A small CTC image transcriber, trained from scratch: moe expert_choice.
Rows from expert 2 of block 9, named by matrix and row number. Rows with one number belong to one neuron. Each number is 128 + 24 x the weight over its row's rms, rounded and kept within 0 to 255. All counts start at 0. Numbers have three digits each. After the name is the row's rms in percent of the matrix's.
# gate: expert gate (model.blocks.9.mlp.gate, 4x192x384), inputs 0-191
# up: expert up (model.blocks.9.mlp.up, 4x192x384), inputs 0-191
# down: expert down (model.blocks.9.mlp.down, 4x384x192, transposed), outputs 0-191
gate.66 102:111147150153079133151126125122132162130150126138144118118098138098135151128109122116174160136127101121063113126119125121192126126145111135119130107155151121119112102109146113169158119102117146142092132143123120163103156120130144113115156118109086120093122139156157132104135166188115124108094140114123161141082157099124103119131137110115132097124107112146121148106119143133116145118154145081138168142157115118102140092158156136160134131144164105112112110110097161119129137140112088154121106167142162115105104123148124149147097113155140146151147151121118095119142160075138185098
gate.67 097:144140142130134143148096133095128159121181118126170161116157140114090124134137131157125112131146105117095164115126136142100078162127142115128122108127110136152124156122133127167120121144154126105124168138119166130148138139136190151106115120134102109137121156137147071140091124149130066125178088128141099138139139163145149141080118104097133162176144121100140119135103150129156128147086100103172103155084126087133080122170114148087099167149114103168148119121118144086148129123146158133130101133124144173169133105129155089118122148101124109130130111168138110137103094144148145124
gate.68 101:168115129145126126141093115178138145127136121101161134103130098138146113155159165160124189110106136114126143160128163131139088076188103149075167132176149135137143162141150119124114135107169152095100086120155159136133114083088093112129124134109097096118129141105131117120160131165116138117153153137111150126146114098148146090112107111133104100120092124102137097137134131144106086107135117152164152158137120119107111113119109102098112070133154123163132146122130121121143102140149101137109116145136149155100123129156107114094080149117126155123139153137117131150103109103106120098
gate.69 092:136121152165109137124144152141104120133127115161119090116152120151112161133111136150115165164096162135163132143122144094114128126157128141144091127102164142161122133128153125107123159111101158131143175132164119145124131165133109152136132183146106147095125113084094074119148174140140157119111098118181131117130112062173137119163147098114128145104169127150126125138135123138138166128114126124109140134135130135129151120131116151096167131079118131142130145159135136124100124135126085071146110152130092130122158167124161164086125107125115144133102140160155086154118141150155066144
gate.70 095:148148108130073134109129143136112119146153099118103173108138101121131101151105143089125121128098126120119072107155104100153142142110138110154106149121142114090112113121129107127118166123149114099143109167179156131172111152112110135114107163127161125080126141169147105087146125144139154107102088150125120131121174149105114151092162174109106160150100149170121163108136123146134166162125134191135150113105172166124118133099147149079092133153124085107180093092131123131091128097125145157111133165125148145109157148090139088111121107131134086123111118142142105148126138116133090125
gate.71 098:102176113146151126135067139138126102111113116160106120153142135072167102164102118122124124083145136129121087175113105071140175095117139123102158102093135138145116090090155119128129129122121120138101112147134079187175105119156124141145148122118133138122093129092164068155135138087123133106146166141147132126103169143148122093133132096139123136165163114124136149093125148105126138123088146162126114179144096119117086140122119155143116120135164150149154123172141128136091139111128117151084096143151106092130104127119103114137115130076097082141110155118102095123119174089126086162
gate.72 094:137164133131128119153119145125127113143167153102158083161124152120117159134101168118124154116126151122182133178124125094130177156132096133145138138123123151142091126077106083146153143108112171148125166136175142168112144115130130133115152148103074095101176163101109135129094094150137110102120123187091120148127126159126134134128117165115116089125149130106147146165121111162085124178134141171151099103126081135110127122122131135147120144180137116090131131118146144122115124150127134100142087087096141120091101102114136106119090156126102092128160142152157160113126093135135136126
gate.73 107:124145143090134126052131155103159099135121201150125128078125144114121130103105110137104147137134138122129154121143101083111125128103116151109097144115127125160124091167115139122130151129172129099150129117145135155145134119103152122122123106144137153111144098124151148131146118095105154128145121146120159132106114108099125127084135136130131117117159120123152125165102137155102132168116117095122142152166133099136132142139130158122108133118147109146102082131143110103136138161122120146103129144132101135139139100092106146137132159126127104105120177165152084195194150087134172128
gate.74 098:171116085156119127146152097097166102114138130094152106143115091158157119133137157150184098130121142138110167130164127105125118124133164137131132126155105123125116141147147136126085163137121162173120150111130108066153139130092169154130134130174148137117086128155088101154132146125122115098151122135141116111149157099171131093103148105122131132091144082104126162096140095128160127126158144168142128117170114137138129169135167150117107141136117093180171122098147175117152119153156106180105108096107184088100099100142140106179179128105100109125137098117156129104129138093097129163
gate.75 100:184149142119123124132150172124128127147123125150144129106116168148184126127135163117143133112135150119165103145128142095164134118093092099122126146124147109123132138151089179120121123137177149148127130103112090104122117127116145146143091135104084133105150111118140141059114118142123127130120140139118170123108119102155145103134118133195125130102132171137124107134135129145177119157137177158134088169135190110117147109160155124092140125125142130082141131105122150124134099117091113163134121179125131120129133153112106112158096118178079092105137110105117134142121126165135181143
gate.76 099:110144156104129113097181107116117166089131103167133187085149133147115147112091095139170120086101116130126140142103125099166131139101109143090110147126152097118133139098171079112173151114148134151117185134100155122120149104160160129107083129117130107124171168124167102126154109125124091115167081112164153137089143140170171128137126101131148091161119162162130134125150098140119121059107158147184113152104179098131179093128144134153122135127092144117105117107067216143177120137134107142148136130127120106123137139133131160112138129138070130141118101134117133172144141163139134099
gate.77 099:115111116110106104131106105169118123142151138096116113114112126085145118128105155142074162098096130144123134114095095178139102106183110114115155118124118144112133149109129124128136131130096144089109119149124140120137132118118093120134121160128060115110088168138105110134120105140111138145150127162111152140134124090078143128114115127158095110123116099114165084146091097130093126167113143097147104100156138106135110153131139123121094138115138146122118136114133137142114087116138096120100097135113162119085108117104143088112110127132177086120079139118132100103133117159155147143
gate.78 099:104142097117144142118119141137120096122118095122139092171088152152112127145121137082207126127116162117158137138128122114159136134134092128134123150100119114137134125113185138124174140127118155156143145119128158121102098088118082122133112161136115121108121115165119144133115109114162112129155088162142131124123159136149160137084117096139118096122118134156129118113103107147174154099133118135114139125130072132140122157152124095084104150134129112158107148140115161136078152127183145131161115176082125109135136106117108129115201159097094128128160135130134155145108112153107158095
gate.79 098:150149098119172086127162129115138119095105130165127091151157104114128152136157098126118144162134148129120128154098123073135107166202116092109135157107122128128101119104119161139181150120135106112137159116134114161129126139125135143106138116161086102114103089089129177138120122133142168125152163117115124145133125122083131111105134094119096156149125124043154099157124156142084136120137088154134131104121172090119132128084115103170074147184124126142092116123126126103088143095111131144122136110093106121125108133133167100156129104119099155090139118160163108143136120153075165139
gate.80 093:154150119112105191100133131090156136108136121155133097168145180163153126172113132148128134131164149161077103134162156105123112119132125131157098126127130121157144108135148134169131125124118121125130128149123167120150093125130119196159123123085158132130160110116127140098128146103174130150128171116125115122140126082141134070174099128128124093114165157117137123125092100095136116116161157136129146088125096102123136150110144099110127096142160109154159133124066153155128122139143143136112146135152148108099113119170143176143133115081146107128118128167090137195137099100123149151
gate.81 100:117105159117139128157147128105129122123122156133160129130165115136169101150133123139109133140127075121062115154133098176123121133157156153102152126125146197156103159090175145144141133112130105102175122099142138133183109104119135068119119139134133116132069079112144165099164137159098128124102114079115145101100131126131083128102100129157145124201135130119085136127125159123124077163133115141179131107128147124092140127178148137138121126160113093128109135139117104127159123081105116124164147112180120152099124134095132159100129114124093147161124149131153123134118112161163154139
gate.82 101:107139100141135088091128135113143109122110141119111127113114131123099132133116150140114142126117094131111133092085138124178141098095109102137098141114149136126132131148096116118180159112126091128103080119138119151156136170132130149144117131102141173096128129147129138136114121137061148139099138118109096111185100140089146106125112154163169114157102099114158225132154176155120145150094088141159104169121145164139167127145113171114131099140118093175098125090122153103129130104155147110134160114078138116096098124129158107136087129155108119158160139172178152118123119115149134129
gate.83 103:106114157125094131104176142151126119142141094088171105097109134112141157146175156119130149091106109116109134100130092161120135120097115122114157146182083126117088145140125078156166127109132154100165144093144095146156145140176131133102128191109143083143136144116099123158092150082135099127105121117094158142107180109155140123124109097145089140122101145126137176133130143130165133126126131088109144080105139172128132134116145173160149173119135133108115128102144103147129134113119113132126141099071156114162097130125097116082138148142133142138134083173139143111114166134143108121
gate.84 098:125112121155095113125122119095121133135132142137153098193151147116156148099115124146134095165125136153105136144171096098093126101095083138092132162123130128141142078136132113137140146091131110153156125147111139086140127168100132120153177133123147115141116151113121137093141120166142098111162157136131145114133181130127174097131109104119117136086145105105132158115135126101155139143096106133125118101110129099094136120092105132108138088172126143120127089122085154115109103110126127110113115114153151156124147139154130140142142114145116084151140151105097186128133091111133110090
gate.85 109:124138130137118164147109141131149124151085134133128120109118132117087125123117099136127124091149127161114123161129115116121129107146155124099064111131125102143154098151122122114081130134118116134125104153117125133138102109100123139166151098140164103133159121134176124160163133125082072104098178158124133129136141132132155143119144108109098126098157115143121132105099128094144132122147105138134159119125108129110156159142110105121117139178122104171098144135085107138146125155130149159110151098163154079115143099158141175132104084132146124122155097137093138145125105112122068128
gate.86 100:121133144064169127136103132124167097118124115108138129114130152095123128133132151127144139115088133116143120108120116134137117169133129166125152132125140107150137151115133102144117162113122125121115126123133075059106120091120107150103151118099136156078105146172130116085129119119112129078176147107080133131164137111143085092131137113150110116099150099131150122154128111124122166121134119121105134115161127227137092119117154148132125122126056161101099143093125119106136132131112128113137126144084123150106116184144123150180126091132131093185142126083114149144122124151217157155
gate.87 097:141138130141106141121138126128129155062145127075173155114098102093128128111137187161153161193186130123106168149106118115119112118097141103131154109127112121147138096104121102097162133150183107121143164140113109131186126124091170136115162114145123153137104138113134113138095127123126082157090104096110165135142158150151123168088151093142105117119096151129107146108173118117118135107139129153128106142157103109124130141137103150143150163126150135130125138132168185142159124146137130129108201125158132139115105098100141103104130130103156124156128139116074147114123071168123086115
gate.88 107:129130101157101124128155129086163136140097128100125094146141117156106127090171132117167113109142137142130123131154132158074132081133132093165132109116158129146159138106145127142103129092111109146123101117113156113147134109173131147141135149153142092131105173111141106143122158144131127135117147116094120104103136146190063164128135154160141139119142144141125156108112151113096122136128134110161102148160122174126173132139127134106162157108158101154137058123138151143152109130115137079157103124132133150185137145112106119151131105164139092119129143160107158128131080162119092151
gate.89 098:140093120103142131124086117141138112147136157131085131147140103119123086151138142114132151065126134126105145074153133148102107111110125134177150122093140141143119122142164132130147097158134165107125070100133146160166143104141160096126130145142133088109150166145113181119121151133105129142118122148145154129088159145129117146109109117132086148114127155133146184129130117117138149098157177128132119110173152143124133132125133149104133115139159119118134075100108121130115164151145128094189125120094149078125097100136145078124148101147155142093139121092161128139108122114112114099
up.66 097:115118086102129120165124158128121106121135156104137120154142161128107125143123107135095169149140111158119141110169127089119133112155120145162158140173126160070117131119162140102153156109073124126125131104133164078118151135161127133182146116123130120132121139167112114118101139141096147112137144171145123128095107122151155124142141114114079095133156132111109117139148156093122098101133143139158104113100140105111090196120154126145128153083154132149121133149122152182135182128140114130154124094188110162167121117110132097138140161102133134097124135190081128116137139145142122153
up.67 098:137160144135158100140141112184115138095173132170099161167159136126114101143126129160138122115119104161121181110095108122160096114095167117147140163105131153104111117131155133151160105122145124143146140176124179141128111122142106147149121161096161160141172119139167109156156099172141110143140120137118172149100126169180144125108108106153128144118119067152114143085145121114146140106135100139137124130099144099151148163174166124129148092146128144135142089116127091116107163110106161112082083119093103106094145130125136118154142103123130136084123166119135137123168129091136088122
up.68 100:129141128137159141085115125104118151137134160124183126159120124155150159119141093142114144140085148167128124092125109130161120156138108116085120096084173176128130108138142158101144116132121116105140154136143086106112096155160120123169121169107092145138135128129131109136147113174121146100129111137114100153140129116137160170148132160105110092109094168132076101121098101089109164142134177132128131137093116119154151180089132134148127105136150142112153130152168126128135126171137125101120129174117148093111132148080108156121120115113136117116151104113078155170124120125120125136
up.69 109:073140168079114105082132136139163139144099090179138088113144128112108147115155111139168133129146082179116127126117176116132155059116146165119090137096138147084134158121149098148151165136103151116131109166126126149123121117141120137161119123103109187136133144125184132136088105147118142135119112170122126108110135139121151157127121090094164112119112151124128124130092128119136107118117135116086141143091132128149146120129145117183101115115153153174103133131138118157128135125159151143148164110106141115098119125144126136140164122155121113131148175133078131076157115119155143137
up.70 096:133128124109137108101139142120111145108099087128172115163117145167090124123133139139149091124099099165158098167115156121141187104159154115128094136146162096137089124130108128170121123146142127131101124145092126137090088111151131142163111147086136151123148125106091128136189149113120138080141105103127140121149122108114134159130141113147138115181183122134136115129150161097113121126143114129167150135130088149120116112142119113085130130109120074131141121105089131160111156158193128126170092118148128148130137086131127130107148066117145121110142118156118105127155171174129094067
up.71 104:132126148140124114107134127118122136115098129162084115122128116146124132096107143127150130122104088124144087105122116094126158146139093138124141120104142128168097106108120124150152145104158116162160111126127091144164181106140132102121108083168119119140146099157131106151121144146140144139172124136124119148156106156143135122148131081151133131125152154144173092131137103135156107128135110141121164156100078105141135128128151152109119136120134186097144108193114109131132159131176147159089137113141111115138154075123108123140136115109175128134112125154142105157152134182107133180
up.72 101:111167137138111153122133139126145140101160145114117134103137153117175137113165133144133108139084158176122101180141102157114122136109103137130151123141096125077133127103120100058133149092128111087150143146151120090137075130131151156147128105107091123146150149123133149148144158095139139151180109134140126155093123145132143153119136138138171126146154115151155068102131090121080101123118163115107165161181143132145169123160116118131125125160143100109124107137106123107129091126088116129141156144072112123092160091146073135184148105090134134119108110084093116158122101175142065113
up.73 102:136122118133107177108116152189109093079123133146095144113099130156136147126174118144126109081089154157128124125085158132135128130128127148141109121149135136147131183109138112092138144134134146119154130128124153143134149134126109127153163119102126105105127140140132139104129135131181125143121143129115161132142183162125159123120112115166141150144123113093090107158102159096132152152125086098126126122172133129144125177157134123128111143102092142150092131145097153082101128132159144161100172117140126079134128129125117120125169123142140128157147157142083138072137103140090110116
up.74 095:160101128124107112138166136152105133132139144110111151140102081118146137144102123148182158117128116149150099137160123166143113137146085142059091100128102151125190119127140098191080153140111104129107110118114146135186089109095137107134093112130149147119138104120125175145110137159124187136070123137149151139099128176102155121128117123086104145119138182175095098121116139116132148126116110105135104160160095135132124102098144160165136101192119133131092116131154096122117124125137102131134100146169072111120134140141097112132143120135126123098182173119134157132124126126147114118
up.75 101:100135127107157162175143178153104152174137125121134135126159092140146142095154147143102155167091085160138161107112140150121081108154149129127132133152101112126118148139097123146129120130150108152120190083151125122124169091108076117185114092154099095158142154102135100116170096113120161087135142097116184096112097116132087152123152141107111117171125148113114119141076118092131135172096134102134156107136133136158123153144087123123100136154141097120089126132100129116131111124088137146151171131079140112129153095149104134095167120171148136165151105104081157130118132128155123076
up.76 096:120137135130106139146151093156095134162149128139136119109163093141156115094116143131126127124127099138130116154137110177144101127113161103107131146119146145136142125140086105147089158133129115132090128132130095120142097152140111069170136127122140165117158111140162124069139161133132090136124086128068182147126096153132111130141122099132122154133137111181105100132151129073135107126131157166151130137139120139118122155158131158121120143117177154055093139115150112124156153114148111163108132150148104091116141148096130141124131141142144121131128147144122106131130107100158114134
up.77 102:130152133118099164136110106095156147128126107166073131128120161140098142177116089117133088097124126176154139132084104126093133131151108136125124122122141093128153093145161159097116141071123125065130136103127126125168134122158080151158157121108139110129120098098161065131115129142114093138112071108115099100108155129159179129101125119147162127117119142171135162148139118073112133161139095133135093135121157157156112159164107133155140120103123114169096167130104115164094141132146133089162111148105117102124124123124127117118149161147151128082090144123126098129107129091106117087
up.78 097:111132114168132116097150115109108081092105096140201160173117119156125146142111125132089093147091121171094126167113123144184103162170172124114124135139124100146096109141116120121117128110125141114088165142151146141120100133109138110155148128123138123130161124112072133147141151115153177139133117111146143129150106105100145169137118109099162144141199100099143191111117147099124164133150128084128092143127110128134123135119149127119137112112079187131123130121201134119080125143139131117145122119102134178147127134147117111163139118132100107111167083138113127132105106089149131105
up.79 102:115095150120140180153099107127112107169133126119127139144127130150088136164153121125143123126162149152170180134125141162120127151106143121134091146133150121107156137165124151153107126143123113107106106075115164149194093109168125154166126142124098158152128102136104126133116126118141096173181151126131115130115113104138139153175138111133195064115170144149103103117132121108150128145131125163108109095133111106149114166156151112151069094083096123126106159113178108136060174128118154139176105134153122100125127133142147124140095161073121166124095145150100091079135106165135112124
up.80 096:120133113120114165126137156146105134093155180129092129135110117173137141123132090102115117129110148157122135160145087155143074139095123142076102132139082117133140103135073130153108129153119113170091139158088116126163057125150137136160113109106125093129143114140133158142151139120152137155135156132129131108118144123136165121172079100119107125104118134130135144133085096094140099181168105137126150145109121164135135150136133095111089121122124138158160084134130141143117155150169153155133185104117140116099103159141139138139104111102150101162139129112094133108128120122117104142
up.81 095:100147112118141143116165105141139134112095136144149147068137099136116099189117128150157142161144145135166132109107155079139079133140137114126130125110123105165176108187151117128113148151113129151168131091127170132165075141154119086158093141091122124139155189098101129131131165074151125107119137148122113106087136149102095175135135142163088108115137117110120150102106110107110103104132110145105103142124131139120174159150186124164158104129086151134132149119154145138106136105142156133137101174134111120117121113132124143134104121083100141114132113173110145119094207085089139158
up.82 104:158087144153110125130144145163114100121106090116159123133103159142087139109080160137100148145158164158168103120148143153141104122122117106108166133094132108083088206119133135134101139146095134128193114090171147162110131127109135136168112076110134110154147148161148143075108099148131119104088093135134145102120136141095120175148131136120132125150127112154106141161145091094113101063112122169106154136140101117123139157147156120145114136128164117107141110139131099166136122154117154099128100083115179124116097144114090176154157131096153106096084118134107125146146157133123105116
up.83 102:118132085139148130133115161112129133150159093047070148098137159112111144104090176130152151126148114154133144122153119159148135108124161113164131160110152128098132101097100151165122139159128127119111128114124143096117139147143140113159131081135138126133148157169113133095139133138125123114140089129132124107130106158111099107129062116096137092088183119132123146154136145108114135120113103175107141167087112120153123153136112111169106107150127111156137091172123137123166144111113137156138095110145163146113117128142093156155188121106118103147087134116105141123151111098099163161
up.84 099:145107126181131119118142127093139101101116088134177121145125130136134141166145153165104099131113101103136122104143125088100145118167165175130133178116142134108169106148123103171151166111116099110112136099154125131109154122146126137098134118149117137119097134078064177090120134116119100146130142093132106109094097146127134148109146099137151119115074161118100105159157148153143157078139144140120112086152123099103127099126157146118175129127052182136092134136149144094123111139127126130144113131133105128137102146125135093126116141111134141143154142114157122118143164132146114115
up.85 112:134132086141136128143109112131147079063176126095130178090117117075156074127128152133128169112134112094101128111145120120136123113124134119143162103116142097112139118135144124070122142163104123124128117102147105132134144131136131141101103108142134148119128153142133116157119119158145133104136100116135137200119120113119106121123148122156164207181114121098109167147146130160106143092174130135122094151172150083113114106134152146136140111125090129101097122132122112125152096117115137116136077124097101187140093135119146128119143096172137136117147121137147136127104165160117158106
up.86 098:134090141126106090111107150142148146125122113122113145155135098146123136139102121199140122111128089189144098132161146136109143127120127140135106067103086126149123052118102115129120131152190142121134119122108132114151149160108089159192082111142119091149150144150128131113098097105111134122101119135110111168137144169119093117101103114119126147101107132156135147144096118069138159106124155140105137131090147102136102105090126151103123147163116124149141082149148102136108141113129114086137102122104151121120166147088124159140153094077141116111144103158102145146116124084144092146
up.87 104:097129131142162098105152102095149077115122150177114137143143125079168094111098153115171134135119106149097136126157132170147112154111133138103131125148140113128149114095131123127112130106131111118177148109121129107122109131133078130133106127139164150121160115122139122083131108143115101182098145087135122174103110128107163108123133119145083118151160128106108142083126122132127104152127128115088104124087135131094131126110164107136105168093095110143142107130135159104090153177088121143102101114149107172132084138127124147164132129154132158110114066143103133106109122102156111142
up.88 097:131160130116150112119124123146145114125133122188144130098093144120141165143106153131093134148161125110147128097102147158165144197133104145086150126133121141131094090146124119104117128167144149116146118143111140146105130136123146136110066130104060112121143109130137151131148118136092139106155107154137130155163135161097197122124146110099132153148160102109136102158140103149142124156108100136116152118106143100132117127137130109161084108119105142095117126133134131114094112109137106183091171143134125126083146127133151129097136147083137141160107134107151130125125149071157115108
up.89 103:091118103121148118117140118048101127098123151117159143097164136093125120135096144151100161142128124129137119150106119117134130076114124145127121165165087140124130165113125115102117089119164174114144124130132128128124164120157099062160116122134178142130186136126138153083129155109162140144093135105051109105149133154123155112108115136169132114123101120157131146094147114122162098089126146132134104094139126134108143141130149151138107118086085137104133176129115123125096120132151151113134132110116148143113120102123143126119138112061147165085145159163104136147099129116164149095
down.66 097:120112170086105148078138086119124136135155117134180115138120125087134129118117144143113152139093130098098145087147157137118123158123161161130132170170110124145124122119171128116090128147125105097113097160152127132152151150101093120124152143107140169000120099160108100108111149132118161132121156155142131136097132117125135118117112085114146128154125095130192142062126073147099133129116172131105090135139102134138157106189142146094134118140134097140143105060080155141140148120122130104137089109128113132140092115118148147138121158118127120124126137135105130138160090121162103133
down.67 097:132144140113156170100106164140148150134144129117143129093114148123172139118147162146150149168146105074143124104128157105112160127107179134142099105137087116146131134112117136138141135133143112102089160155136123121126128113115107110130122149118115118059161093160131141083107116136163126130104153093111162118175121085178153141123135157123159149153154160118175116092122094135139154126138103143129161090092125146131182092147174144127127140118150112148117139085150110120161125171112143100134137125143161108146114156104093140149117138087140100117149118147142087089166154092088191126
down.68 101:181098123139121143120167146158156138095126127132082087178121129136138135131119133131102136114155121088117105135137138077141155145116118172137113170119082129111107157122135121129162130122114099123137142182095164131130123135138168125117115151092120108003102079126143168133062164120116109149099140138135098130121130106123154139153139087144116130152141137102196182085127103167162150134147143156132133111142095126152164127180142137097146139155099116119183121077138152118136112083130128108146098132101145113142155080145169121137141187138120122110127168142089093145148128098154150149
down.69 104:131091113106117116125157092112129136112090178167124110093159210109155103126121116155152105116131102091131153078115139126123134147124115137076124125128124101122106156108106112139063131116120117151113119140105124111152186114130162140101143108124165152000138156167122156136135138127106115129123166120089143123148112147133152128132133124131115132128107174091132076127116107162118156125142140088136127139167126146139129132120136068148144090163146092136131134071062121151112108125177145098130150138119176150101152102135122123131098132130133094155176120149161136155168127085096103117
down.70 098:121104174128152121109111136114107145146152129143125125133134181115147156110109120145126152138110147107143086120151150088132143134127121130141101135124140137117176124107129102120155135137142102147143098091111173112137138122105118106130160151128126133017123135086111164108097162151090135128129144118096116134132091161142093111084112127100141145113116135112128111082123100184152144167084160084121117149128112128172147129148181115134137118129138152149125126097173159112121148152144104134154116125133152125143149195109111105158146128166135130149139177066133107092204139123123123168
down.71 099:128171136151124151164118105128108135137116131164140144170076142129153156106128135106159141165123089153159127119118136087149109150113129090143128107109114112156147126127142143138147135127174127132104140115131138153117134159126155113113122142157122108126122133126138113148111112097121124114116129165093111119102158144130131125158106140179151099104111141124144109148111109137147113125069127155135127173120134097095146121137162116170121134114145183189117126114148153115100139161122105133157151162125104103129133075154162138118130135128144189116111103147098114107163165136098150173
down.72 104:135178146133145108098114128113149096130114131165163120137161112129173153136113129124141081098093154090129069126166135107156118125144179164132114110107117130142138101108115151105173121127073097161131160125129102186102160138107096140090100134134151149033106113095106135143119125135120121113146139123160146147154146164152128138162130151138118126148156098149124123098127145143115151151144129131138162135121132142153196114106162157116128107167110119120125059102121141146151183171116124126127142140145148112129128094117129167133159087134138135128125165126139162142168101116114091161
down.73 109:165131162123159131154112114122160143133162129163135163137098123084165129131132134134097118129142126133121166117146129117108104112125126146127154148132103119165123127132102175140130143135147110167154105084159111130148087119071127142128139144091144144028097111145091121118121168136148143126111155120122127118136127128133146176147113134144129128111133155065137159091153093146161154166117146131104174138130161100148183129136122115104157117112125138139146122088078110095126131093100209134110110127116143146114118153079128119135126136143074126140137141167076121129148110101109084123
down.74 098:132180104094087127122138142058106137103149096146117116122109127162142099119169139120145184118114146139105164121087135101127091151144134114125089128102185173108146144148093167129155115137143087114124107138149099142194134143146088125090160150133135126140112121153133116118154109106160143126113128140141139110114122105147108120126109125151098128097101097146109171144119118128109107145094103117110108111105153110152144147142122145112144125136103124140156117171171109143145152125199109150116085154130142136135116126138073129133116149136130123094095133129100130115085161128095081128
down.75 103:118134136129110135115097140125092152101123130147118108182118106108134168118137128143113120103115176137153161124112135131128164150167101168143133120105097151141122119098107145094135097124124101146105147139134123116177133068135153170154124117137142121000097155102164088106119126109108136071128157142116146136171134149099134099117130162096088151131129145101154100108137126132140136135136137135138122123149109140153139125098132124121168116098138156123111168058100114134145136097070140117146136122151167127122151136125113158141130132143168132157131178151102080128196163132132140144
down.76 102:114138117107167135134161115110146114117191128142139129093141147139137100096108172090137115098122152080123140133130108163136157130150131134131126133113146125165147105128104100110116168109134138145152134129139112143112131126122154122165136200130152131030087126172163073158138141113095181138117149146125141139143110123132107117151101125118164153092130091078175114095121063117065133127112132111132111164127071115143165102112112132141146128133090110136130153098141143193129128091110146117152113146125166102157104132168116123117167158127151108082118133122125103096162116134167098136
down.77 102:107092126159127153102155099131149101113148130127125104155106143163135108137123107114107146095151111081105122130136112109117109106072155128150130123100109111136106114154116167094115158116119119148100100138085118123162123142132157133101139120142112089000132106140099129181176159158128161150138146130067089083130097109145095137159113108126140129108145140147194143100142093133122192153139132155121106132111098160142152132187127161127135131146150133126149122042151153141141148153135152109109100126158150117134132116144138127120140136097127144120125134178127139105144128112105165092
down.78 101:131128119128105164142125082139136137140142110119133116118142143080123082112092137135108173099151133086141114113101148122123139099132127155107144119137130113155144139133138106115091124114114133117124144127092114077107140167136111130134144109159148155000123113141135124124130140173154138144094159104129124110147162088131122136095150102142150142118149144118146148095110122200086173134129104163148125147157113164094129094132130122132130128131120123102120136099116129108127145182139134151110101126115134130086114143124119092109166136150117106119111182133112144149159094141110153148
down.79 101:087126135151162138101102082119136124144134111131132118131126122129132122147098142127153099115099136112121131110153144137139137127171145163127139109123112139165124108133156129152141076127119141136119165126111098148114093146092105121113152173114136113040094119114130144078081150137069133135121150103157123136117164133125114089105131040122108093146168108107146125079113122172096141139148128107118126154112112110148198120130105158087143131163092108107096107056111116116141163127148160107101151127110107085169112133091119158094142116107156112108119132121192103194133150154104112151
down.80 091:138108141148115112128134120117137114125106155106150129143153111151133138125136140173129149110118122166138181124134130107109098115135137097143117128121131149121137142130119133130118136129148128124136121121122158127113131130142152108156123142155097102255130144127107118155128136102133133158133120138150147123124156122122110129121135137143139115089125133150068140178131163087117114115118120130098114128131137120097067125144129098141115140093110131106135133226173106126127089092143099105130110123135108145117106137129115149132114128120119106110114099137145093102028106136164137139
down.81 103:127098118148158153133177126073120118135137167118165133114109139138150073114148149115091088130128137115177118121171138111138101111119151111186104163122135142176177155160110153156123140167121116086133117098139104173132079153130100153072173163139112169050143112120146139119141139160120155170092156119157114111182127121123130135128156128148100142174181133126103167100121117152136165153105129132137105114110097139126206116130100114099147090133139149164152102125121113133127116139162119127093174110143116122122116171140108160121119152087178093136102135128129135153166179143120126134
down.82 100:123126119154128180119118116115151169130170135134177115104136168100132150129171159133152163120088120094165140149119166146133150097125125143109100114156121115132145140131092111140104147161095111122127149119128152059112077130091151142107133140102111097000101084152131139141135129162139109131105140121103114152133191127117117122143118145135141156106125102148132159078154109130122147144110119104121152142138124138190145102107134109104139105174114148160137115056114121084147123120094120170123140129117112127142086129104130161127162110108160145143146173083133139150187109118145121095
down.83 108:135162105178151174139141117122156118106152154113147105135132152137142138136110143136169107124124157116106147143088158114121156139137136112147089125125128151131120129126119143141107142133120114087146121116130144141099150124130170138090139102114146095041114086155147128131117142063173135099150122117110117119137133141140095125106148097124102107079163097123127114079112120170172142121093089133137124156149120117157164118097119123120152099105140154170152128076141126073110133183164117096117095151139131133137153137125104117134160114140088089114113115132103134093171118096092163151
down.84 099:168136171107175134111157142111105127101135104134121118177087142098107128141117114099122113106130119070095118139116113161162136138098132127115191104116120111155105143118070095141122101104149166101115126156090110161133144141117106151103131144076129144000142135103159113125149113123111141160149137167136161124125119102115109145183102117101117104089143142100178130122120137229083137118109083134114117075138147107143158139112148128114128164128126151099133112071173125134121150139130123155106138146106088123117159133131121120119151144134123129111156189161117080109169133133126111150
down.85 105:156106164114167134141099135117139143147146162160104132167113112104103090125101107135120105160149132090122098153093134176154125117120121136095137132131132138147143136123105124133137088109124151172125128106135099142141113133158117133090160152106170141000133129105133132135150145128125105128130131142072092128136172184125159157134134134102119150126119119147159089084124092163144130150148150127118151127156111094175156131134101115113136142126128137136124138073172156144146178144123142114123165160120131120131155128100133129136101098125105151130135128112115119105174136109125107146
down.86 111:136117115111093130157098112149111129176171145104147141134128135122119165158096078152114086125115151106145133166117131113122098102167110129154106143158120107127128133138129137144125129134105096112158117110135126127162142135073106144125114123132107109000107099104107091115109095137114134161083153139140072135163167120102138163129116118137104163153106106131132121118133124173098153143083168111135161168129115165132193103158102126128127115116135139132168092069136082119133132096142162134137142111122116117144158133142147118145137125127140102129113141137118118148206127148108123140
down.87 102:106095076115105140192129102124136104124146122096114106083141119121163131105097113161100118101192095096114127149142108135145120112129120154149117128104130113153140125123122134152145167067113106156158094147113092141124072079114111140082114109125130153110107113143142180124117097146110087152143154140089122151136157092111124144121111139124079129119156169158146159084134111116147135125126163125127163124141077147128144099154142131165112102091107103120127087117135111123152122127117127152118123145171126113153133121089135125155146111152172130143192113162123095144132126164098117130
down.88 085:110138117126135125146133160118120132133115139100133130103139112121118123123143125156104076132139159080120151134106148146176133127158129131110128111116095146179103087136114146097152108110111166127134147145117135164147160138151108110116146133139129154000167155123197136147174175126136123149157102102126124107099129129163137133130142130127149118099117146150243147096125152155107090142114148122111119154155169130121143116107124130147108143096138141108114112045142103134109120150080158118130141156115113125097146125108115128129155113134161151153115106139110097120133127130098123124
down.89 098:130133113119127160135129141087131086115090083149138145158165121112135083128141076117106126080131157112087095147080166092119105121143152154113143166108134164128125120120128147088093119134135113115106137118155117119120136100089141145106136096078111124031063143155112160141137142135103110113120168147125107154160118111106098164202113145109115094139123115101152122114124103170141168164145093120132105141079116092147146136148127084104149120178151112079129142082131143133102146135137131113133177112123113122118108137129147125130105132154139126181156125101121152144171111126157125138